python train.py --model="contrastive audio-text model" --dataset="melodies that start on their tonic, played by one synthesised instrument" --train_examples=26041 --gain_aug_db=10 --n_mels=80 --hop_length=160 --input="log_mel" --spec_augment=true --win_length=400 --tokenizer="word" --vocab_size=59 --loss="softmax" --embed_dim=256 --encoder_arch="transformer" --encoder_norm="layernorm" --encoder_norm_position="pre" --encoder_activation="quick_gelu" --encoder_mlp_ratio=6 --encoder_head_dim=48 --encoder_fused_qkv=true --encoder_bias="qkv" --encoder_qk_norm=true --encoder_parallel_block=false --encoder_inner_norm=false --encoder_moe="expert_choice" --encoder_num_experts=32 --encoder_moe_every=2 --encoder_expert_mlp_ratio=1 --encoder_experts_per_token=2 --encoder_shared_expert=false --encoder_subsampling=4 --encoder_layers=12 --encoder_width=160 --encoder_positions="conv" --encoder_pooling="class_token" --text_encoder_causal=false --text_encoder_width=128 --text_encoder_layers=6 --text_encoder_norm="layernorm" --text_encoder_norm_position="pre" --text_encoder_activation="relu" --text_encoder_mlp_ratio=6 --text_encoder_head_dim=16 --text_encoder_fused_qkv=false --text_encoder_bias="all" --text_encoder_qk_norm=false --text_encoder_parallel_block=false --text_encoder_inner_norm=false --text_encoder_positions="learned" --residual_init="none" --optimizer="adamw" --lr=0.0013 --beta1=0.9 --beta2=0.98 --eps=1e-08 --steps=3500 --batch_size=128 --epochs=17.2 --lr_schedule="cosine_restarts" --final_lr_fraction=0.01 --warmup_steps=170 --weight_decay=0.2
Rows from block 8 of the audio encoder of a small contrastive audio-text model, named by matrix and row number. Rows with one number belong to one neuron. Each number is 200 + 30 x the weight over its row's rms, rounded and kept within 0 to 999. All counts start at 0.
After each neuron's rows are labels from the 100 clips, of 14976, where the neuron reaches its highest value: "top examples" is what is common among them. Only what is clearly more common there than usual is listed. The data: melodies that start on their tonic, played by one synthesised instrument.
# fc1: MLP up (encoder.blocks.8.mlp.fc1.weight, 960x160), inputs 0-79
# fc2: MLP down (encoder.blocks.8.mlp.fc2.weight, 160x960, transposed), outputs 0-79

fc1.638,204,237,156,228,245,255,174,136,210,234,143,147,223,168,234,221,162,162,168,205,181,183,201,217,241,225,178,217,167,263,233,235,219,189,178,208,193,214,191,220,239,218,199,188,219,232,192,161,222,235,160,152,209,154,216,176,181,201,163,245,188,206,182,190,226,191,176,215,202,220,147,263,205,253,149,222,156,202,191,133
fc2.638,225,203,240,260,210,198,183,170,235,201,155,238,181,180,154,192,204,167,188,154,221,182,200,139,204,128,187,250,256,186,167,233,200,182,223,182,161,199,162,205,254,169,224,204,187,145,191,164,183,205,210,189,207,229,165,196,170,238,187,157,184,221,193,266,215,171,198,230,165,165,202,164,211,215,235,180,192,215,171,263
top examples: the note G; the note C; tonic: C

fc1.193,137,179,180,199,220,194,199,218,231,237,153,181,202,175,182,173,141,179,154,217,218,216,197,238,207,220,191,209,199,186,172,207,166,235,139,205,215,196,163,170,225,272,205,131,226,209,190,205,201,176,143,236,179,195,221,225,194,233,223,190,202,192,218,146,142,272,225,286,168,205,201,224,216,223,196,242,218,227,255,196
fc2.193,241,195,226,196,205,203,222,204,193,241,182,197,165,201,222,196,198,209,278,189,237,181,195,164,211,148,194,263,214,191,129,201,249,188,185,172,164,218,197,158,200,176,157,173,173,220,160,231,264,189,134,242,171,179,166,205,231,224,207,212,219,204,159,191,155,239,254,232,193,190,140,210,212,174,201,208,177,207,194,218
top examples: the note D#; the note G#; tonic: G#

fc1.720,224,209,184,219,199,219,248,195,179,209,146,215,224,236,220,165,194,122,186,222,157,178,163,185,228,188,191,250,192,226,220,233,179,220,180,237,210,191,215,266,239,202,183,160,247,179,205,163,168,243,172,149,244,156,226,214,172,155,216,226,220,173,177,211,155,220,229,240,170,159,175,208,194,244,203,247,162,169,235,154
fc2.720,226,184,183,198,211,200,199,216,209,194,150,257,167,207,199,183,251,173,230,167,231,161,224,187,252,187,212,214,269,183,181,219,214,176,183,168,222,243,213,206,211,206,178,163,183,182,225,202,239,227,146,217,171,234,170,225,218,183,198,202,223,161,197,223,171,195,189,164,185,195,165,242,233,292,169,165,245,170,164,221
top examples: the note G; tonic: G#

fc1.411,174,213,201,209,241,233,250,163,212,177,174,221,229,183,193,251,199,162,214,209,176,154,184,195,203,160,222,227,194,206,202,214,243,201,219,162,188,177,221,279,242,239,184,213,208,217,175,200,200,214,203,164,198,169,170,218,155,188,201,221,175,240,202,202,217,172,159,234,199,198,162,228,222,251,196,222,192,173,210,167
fc2.411,212,216,198,210,186,203,202,212,218,235,164,189,162,233,159,204,212,240,207,178,196,175,223,180,229,196,232,169,253,214,165,224,198,258,167,103,225,195,195,195,208,237,169,176,161,201,201,160,201,193,205,187,112,213,205,239,217,232,185,247,199,175,168,209,167,225,240,171,237,188,185,202,201,224,173,215,224,271,209,166
top examples: the note C; the note A

fc1.552,163,246,172,166,217,248,188,167,230,225,138,170,186,196,208,211,144,172,218,187,176,182,187,235,223,234,200,254,187,243,191,231,195,218,151,194,214,188,181,210,188,228,185,206,243,193,199,192,189,206,177,180,215,159,210,211,199,193,203,236,204,211,193,173,197,180,154,203,179,213,173,273,217,246,148,251,200,184,190,139
fc2.552,249,184,178,177,195,145,137,170,274,166,140,234,203,201,224,195,212,185,223,192,207,217,205,190,216,156,179,159,196,198,208,174,191,136,233,129,184,217,199,170,221,201,206,172,175,156,239,167,214,219,185,218,209,232,159,187,174,264,197,191,172,193,211,211,160,150,235,208,211,167,196,231,176,222,200,188,176,197,193,239
top examples: the note C; the note A

fc1.334,148,200,148,195,238,238,181,215,223,210,207,225,216,227,247,185,143,170,185,220,215,157,186,202,219,229,147,191,181,218,213,226,236,182,187,193,215,154,202,233,231,179,180,177,210,208,197,170,165,223,184,190,251,137,220,181,199,166,193,198,196,216,199,246,192,191,172,226,215,226,157,223,181,236,154,207,198,223,195,157
fc2.334,286,205,238,210,179,178,202,186,210,205,172,216,110,158,233,191,252,188,220,231,236,193,201,182,241,185,163,306,227,179,200,229,189,196,208,191,158,194,154,201,192,216,202,200,192,210,231,178,223,239,187,196,139,208,201,180,210,200,168,223,202,212,170,230,197,214,223,214,200,184,182,209,220,234,197,169,208,161,188,227
top examples: the note G; tonic: A

fc1.756,171,202,123,261,260,184,206,209,220,205,209,240,173,159,218,181,193,151,212,121,183,193,201,186,179,211,135,200,216,207,228,212,182,213,141,244,202,203,207,223,186,221,210,200,203,203,247,187,161,209,182,224,204,187,157,207,140,149,233,200,233,137,185,207,195,204,202,211,169,201,193,238,233,215,198,222,133,160,187,160
fc2.756,164,185,218,129,215,205,144,218,193,191,246,266,198,194,227,175,256,229,206,193,223,256,212,201,154,214,225,153,148,189,158,170,191,195,167,222,222,166,251,193,217,257,192,215,141,212,252,220,223,250,193,217,191,224,189,193,264,198,205,242,178,216,178,166,186,199,177,176,229,161,232,198,195,152,241,211,200,247,161,203
top examples: the note C; the note F; the note A#; tonic: D#

fc1.321,172,201,175,219,228,267,158,214,201,184,204,224,206,220,178,169,212,144,208,193,167,206,176,197,204,216,189,201,161,186,197,281,174,175,188,224,174,203,250,217,205,182,158,202,246,222,215,159,175,195,196,185,237,154,267,187,198,184,206,158,173,210,216,205,166,159,207,212,157,245,147,207,241,221,149,204,238,222,185,203
fc2.321,187,190,224,228,167,188,214,238,229,216,157,227,168,269,196,207,234,243,135,228,219,201,183,166,214,243,184,252,174,191,234,136,202,195,169,217,196,258,171,183,225,169,244,154,243,225,212,178,204,247,195,139,202,219,196,194,186,192,181,193,209,203,206,225,226,178,237,142,206,230,146,200,181,184,191,149,174,157,179,216
top examples: the note G; blues; tonic: G; tonic: G#

fc1.263,202,202,135,210,207,233,195,204,181,172,165,217,148,194,180,186,162,196,246,226,210,181,178,213,199,177,180,179,211,209,181,219,238,198,194,146,246,169,256,198,215,210,145,157,180,252,201,158,213,209,171,224,193,191,220,188,205,199,170,247,184,229,157,146,211,145,198,280,238,217,156,228,156,223,160,229,239,230,221,144
fc2.263,230,209,215,211,198,152,178,257,206,208,211,232,229,197,159,147,201,233,198,198,220,209,205,180,205,145,191,170,195,168,232,207,167,217,232,216,153,220,173,160,200,192,248,220,219,156,190,199,178,209,203,218,145,182,199,236,168,201,207,158,254,163,209,221,198,178,274,179,156,240,201,202,208,214,231,180,139,172,163,231
top examples: the note E; the note A; the note D; tonic: A

fc1.105,212,202,195,238,263,243,234,187,171,162,188,175,180,210,223,203,187,167,194,160,173,237,171,224,221,234,176,179,175,181,215,275,161,171,241,200,156,166,252,213,226,229,176,181,186,177,194,166,161,219,193,173,212,169,246,182,177,185,236,222,176,156,205,149,175,181,216,199,198,202,215,238,238,243,163,189,214,186,230,224
fc2.105,150,159,256,168,211,226,222,233,226,226,184,172,162,228,172,194,274,265,219,185,241,202,223,163,237,208,215,254,200,168,189,142,194,218,195,168,141,233,152,155,230,202,184,186,186,183,211,226,243,215,173,196,202,254,212,205,220,241,189,235,215,202,195,227,205,200,189,180,189,184,158,192,201,214,200,216,179,164,204,179
top examples: the note E; the note F#; the note C#; tonic: F#

fc1.157,157,208,172,210,249,211,211,203,201,254,177,194,187,213,222,207,194,189,226,218,200,162,165,225,258,188,125,223,207,243,227,260,247,208,165,154,176,197,193,186,224,210,156,226,205,238,202,146,190,172,140,174,203,154,254,181,197,168,186,262,201,233,156,166,179,170,169,226,213,217,203,254,192,257,182,230,175,165,200,151
fc2.157,210,230,222,179,182,144,175,237,237,171,157,237,220,168,185,190,256,188,249,208,237,170,234,168,204,159,232,180,241,219,178,184,209,131,202,149,185,212,160,166,184,219,174,181,165,219,214,142,225,248,180,218,184,228,177,169,187,263,223,200,213,229,200,211,161,158,252,203,179,160,223,254,177,247,246,148,176,189,172,217
top examples: the note C; clarinet-like; tonic: C

fc1.9,166,155,184,222,214,214,162,194,166,208,174,189,217,209,163,152,187,155,215,188,197,217,198,214,184,186,208,214,188,168,189,237,196,167,210,208,219,197,203,162,239,259,127,229,199,196,201,238,238,181,171,217,219,203,198,217,236,213,200,213,183,149,210,172,213,168,169,196,158,225,162,235,242,236,136,252,240,247,244,122
fc2.9,200,180,185,204,196,208,228,210,194,193,197,212,153,227,150,167,208,231,220,226,276,214,233,178,167,157,176,188,221,162,220,153,180,225,162,222,199,222,215,140,219,181,224,127,224,193,249,182,242,203,230,213,165,227,165,183,250,210,191,184,216,189,115,201,206,180,266,198,219,173,189,209,188,200,221,165,189,187,180,202
top examples: the note E; the note G#; tonic: G#; harmonic minor

fc1.628,221,214,248,220,260,194,227,175,221,157,218,167,204,152,199,255,192,231,142,199,177,188,186,236,199,181,273,222,255,162,166,227,240,161,167,237,181,249,214,193,218,196,188,226,192,193,217,200,226,191,195,181,199,182,230,179,223,155,182,158,192,250,256,208,144,263,237,208,197,156,199,245,222,173,219,193,217,209,192,171
fc2.628,188,233,194,202,209,190,192,251,163,180,216,173,183,172,185,215,224,214,250,228,207,166,197,205,195,206,171,190,210,214,181,209,244,193,207,229,210,188,154,224,195,200,177,230,170,187,221,192,199,232,171,194,177,189,153,238,138,184,264,133,205,212,214,229,242,158,211,207,171,211,197,205,235,136,174,150,229,228,187,277
top examples: the note C; the note D#; tonic: C

fc1.107,169,220,201,221,238,249,206,218,225,242,142,167,188,188,249,193,191,170,244,223,219,151,178,186,200,217,142,192,195,216,221,205,206,218,140,200,206,168,203,206,204,240,134,186,195,214,224,206,205,258,152,210,176,182,224,199,167,199,211,218,149,159,149,165,153,162,197,258,243,220,203,225,240,214,147,232,184,218,189,151
fc2.107,247,188,247,168,151,143,119,235,186,178,168,209,190,157,224,203,245,246,228,233,246,181,194,189,203,141,207,249,222,180,168,192,192,138,218,176,178,193,203,216,168,170,222,154,232,188,230,161,223,244,214,201,176,216,200,159,201,192,175,176,209,180,193,256,158,212,215,197,213,174,216,226,185,239,235,169,185,173,200,225
top examples: the note D#; the note G#; the note F; tonic: G#

fc1.93,140,202,191,208,237,238,184,197,192,199,142,207,218,195,257,201,127,162,215,194,229,170,180,184,246,160,178,232,144,203,181,201,226,212,137,222,235,209,195,217,242,204,127,218,187,188,200,180,158,204,189,170,221,153,221,182,175,181,172,186,182,188,161,173,144,172,204,236,199,199,167,242,191,205,155,205,143,188,195,199
fc2.93,238,146,261,215,141,170,135,242,222,193,167,149,176,144,212,194,201,216,276,186,250,216,223,170,215,161,196,230,214,210,205,181,254,166,230,216,163,190,173,226,203,177,194,160,231,226,188,195,227,210,176,207,191,256,227,155,208,186,185,207,195,170,180,225,189,238,187,212,204,174,174,201,135,253,253,212,190,191,194,217
top examples: the note D#; the note G#; tonic: G#

fc1.98,123,220,146,205,226,212,170,195,214,218,192,186,200,203,210,184,203,148,212,214,199,147,122,240,218,205,142,181,182,252,244,207,204,207,192,171,204,207,187,207,215,236,201,214,190,200,193,138,193,238,155,155,190,181,196,179,179,204,201,252,189,175,202,199,226,175,173,246,240,235,153,215,190,241,212,215,171,175,221,148
fc2.98,202,224,217,210,174,149,164,194,233,214,189,241,162,185,210,208,239,242,185,188,169,192,223,157,235,137,212,195,234,183,155,229,247,156,190,180,163,204,176,161,185,186,202,156,155,195,164,179,259,223,144,244,182,240,214,231,185,200,247,175,208,215,202,219,209,212,235,191,205,179,229,239,197,242,228,170,202,181,222,218
top examples: the note C; the note A